A small sound classifier, trained from scratch.
Model: 2.81M parameters, log mel input, arch convnext_v2, activation gelu, patch size [4, 4], depths [4, 7, 4].
Training: 10800 steps, batches of 256, held-out accuracy 99%.
Data: trained on phrases spoken by 400 fixed synthetic voices, 39062 training examples, 70.8 epochs.
Rows from block 6 of a small sound classifier, named by matrix and row number. Rows with one number belong to one neuron. Each number is 500 + 40 x the weight over its row's rms, rounded and kept within 0 to 999. All counts start at 0. Numbers have three digits each.
After each neuron's rows are labels from the 100 clips, of 14848, where the neuron reaches its highest value: "top examples" is what is common among them; "peak on" is the class under the peak. Only what is clearly more common there than usual is listed. The data: phrases spoken by 400 fixed synthetic voices.
# fc1: MLP up (model.blocks.6.mlp.fc1.weight, 576x96), inputs 0-47
# fc2: MLP down (model.blocks.6.mlp.fc2.weight, 96x576, transposed), outputs 0-47

fc1.5:592496533485553467529578552410513469520525383522442532504471508542449434496501479526532471429410482489525535458510537518534538523552459557475541
fc2.5:455524471455418568538492536468499499478475480508491529485515554525497581533493510459526536459579514442506395556453514486557531538541508524518546
top examples: white noise
peak on: silence

fc1.4:535497488492478449537496489515463505442506508475479544454444542554437511536557514488512515456476552516428452525433552485513431555522518451488491
fc2.4:468548497502492559539479606498512438494513441434517490418536536459495502437439487488488501474524469461492557515484470593488455517479607542503562
top examples: pink noise; white noise
peak on: silence

fc1.149:432576540472542470479517442513474554491477453493418518490466541462499493533506534508497549444528508487489466504469518528526477512601495366532476
fc2.149:438530512460544531495492566476506473485470514455456532443563526511423453488475602541474510515553522485577518476514481566471506504466468509508558
top examples: low voice
peak on: silence

fc1.120:586457525524496459504490509447516518509479508548500481550506496507511428565542534519490485419442529487404490529528511527517575509543486510438502
fc2.120:516494524476461527513530578501496494479506562499546506425501517486460532448552427469468562550561538440498428497450530538474447560480585568487527
top examples: pink noise; white noise
peak on: silence

fc1.351:478517591488501493567551512528485429539498603539604514506514535461562537528483535460511542436471513513520519517509496439524499477468459529488483
fc2.351:504495491569467564450464457561496487553502607517443483498514462614504500485560513595482522482518499504497484541568541567597482436484472454512518
top examples: low voice; mains hum
peak on: silence

fc1.341:497524499535501469495509539534441479414434537450555519453447424512538519540488499468508478413468485503501510527490505529437473525520470455427468
fc2.341:510512533454495476440482511481471466524533507441526555474596504497458481498524469451508525576471475483516493451558540501513454479496574515483517
top examples: child-like voice
peak on: silence

fc1.530:511530433485518505484499518408478445466453469494487507488576466510542449565518515496577448460488505516547487491558484493597468563537502426504483
fc2.530:497450518508485526492512493558497511459489465443528542493448519591412514482392483503430513507522521472559523461474544493540475484440453471504534
top examples: high voice
peak on: silence

fc1.118:504452461528499486491476480545463515470537551484534553503453473410536451523538457486448520503447566465459472497499458475453416484513451480415474
fc2.118:421543536484536519516547557417478473528527462491536594426588483460484468479506488509500505532536454534478508504518536476446510476474501561435538
top examples: pink noise
peak on: silence

fc1.515:414556480486444442540498498514487445464465523486595519479416463488537466516507436503458539443411500451501489496544554485505489516479476447558419
fc2.515:450510504430485438513503517467512496551546473426464453421506519493483504512523500454514532500415398471526458454560538474526555541529474514469538
top examples: child-like voice
peak on: silence

fc1.490:476506508498494475486468565552460493483520501469380475516483548437542480531521477434479474405500497420498513497508548557452505489549489523455459
fc2.490:458545537504434542522554570519432567543499493540516607586528467559472526472481565474498531452532499461471509520458507544493483529479540580478524
top examples: white noise; rumble; pink noise
peak on: silence

fc1.166:506469498500536446557440467481517520569461479490496524524532497428452471518521546470545505405464451548488458525548528546526459511513433529492544
fc2.166:492587536421488431510545449461483497440465477573594524471519492462517509489500437462521516512546517510587521528411558489498459592495496589482465
top examples: low voice; white noise; pink noise
peak on: silence

fc1.147:471447542503514498521485489499474511492487481487441557536472472468473429599524464444536498452502521435493502536485472537513489531552458484470444
fc2.147:486573560522459546505570550439422484499458437510617576466510497496425521482474480413532581482520463494479519502485549576506476495453537578500516
top examples: child-like voice
peak on: silence

fc1.405:567496465377510472530444527544532473469503556496440566532479524480547515572533505456480407477484487496555546462516519479458561468491460545475501
fc2.405:465556540507488464469467533468505520466549421515491482445529488502514471467566535540509578478529496478461476530443549477576498562552550466466485
top examples: white noise; pink noise
peak on: silence

fc1.24:524448405415446486520477536540438500458505483485474523481444548420539447479531493481479488490442505478464497546549509390503453541523504503457465
fc2.24:476551553483465495517554513485456486462493479456549511440549493451461517428499565467495599501560453491484500486466555552532464556464561547508480
top examples: rumble; pink noise
peak on: silence

fc1.502:560488577479453496475443552576445534501535520507503554542495512449457496530491475479573520467478455500484585462526506547453520524492465562428509
fc2.502:422535507458446544478517491495421502499547516509498568515475478609495535509589523528516558489496540452507435484506528498591477514514530542498442
top examples: child-like voice; rumble
peak on: silence

fc1.27:379509510454479497461485465464527489501559520520530518535455506520545530479455512530422407502410513476460476513541545545462486538483518395454493
fc2.27:487488506459474498555558510497528503562493437589445531461602540443516505505517511530490495452484439496531531474482460503494551545492513527479454
top examples: deep voice
peak on: silence

fc1.440:573495456550458447578496449514475550505499514497522590481469539449454544523539467517501506427382492517488499512518488456517434474474512477517490
fc2.440:429569490503506512476452544454431458459529501473498563369516541475520504472494485494525529502546488478495467562495484535492497464453539513469571
top examples: pink noise; white noise
peak on: silence

fc1.141:503470472511474461542481565566476482495433530465515513512439537482557479551441475381482498417593443504514535504497462503591481587477452481508430
fc2.141:526568572464507524484527507490501516499513437478517543509447448527476520413510493465467567464524522464525557457473579534569450525484503609499492
top examples: mains hum
peak on: silence

fc1.467:481575490495487526424483506481538478521471427470526517415483476548459537497542523528535506510479533547478530488578492516505504557440453491434548
fc2.467:511540502477544492503471606650498468561505506549469463526467541522481486526408513543523522451516513463423565458488516525455474531474481565496489
top examples: deep voice
peak on: /æ/

fc1.327:500488551497532447480484493466544487461414568530507490531438580478488552556483481465511500475529428521552577529532493476492563482557497581502495
fc2.327:447496478495523589430453534489499550554536527478507497443481450564517496483559574533534532492568550521477487550590552507593489502520571474536505
top examples: deep voice; white noise; pink noise
peak on: silence

fc1.90:459526464487469480523543530536498488521457382466530524462474506460502483548441450583529444485545452471555490566493521575552456552453434416465513
fc2.90:504544532504533491461527532483518545480481401436529540463510509506360491448450526511398527442493543502493599516559563484477517483452504533497548
top examples: deep voice; white noise
peak on: silence

fc1.109:544528463581440526507501523456579492509476520516575457460605502539533512563495491530451544503504507487462534563520563534465464523461483525507548
fc2.109:520498517512535517531486536506451458515562538489442460474479541460509558508496461521453558505542494563443506515429458527496494544492460482504565
top examples: deep voice; /aʊ/
peak on: /aʊ/

fc1.96:531482477461472540570511523539543532450479511481488507458511489493488509548497531483515492534499525440483503508570515529529542515481427602490517
fc2.96:537559563512431483458433513458494475495496504559462514470541629474549590527519447478486527501550523531469529479453523481557493548518521506528535
top examples: low voice; rumble
peak on: silence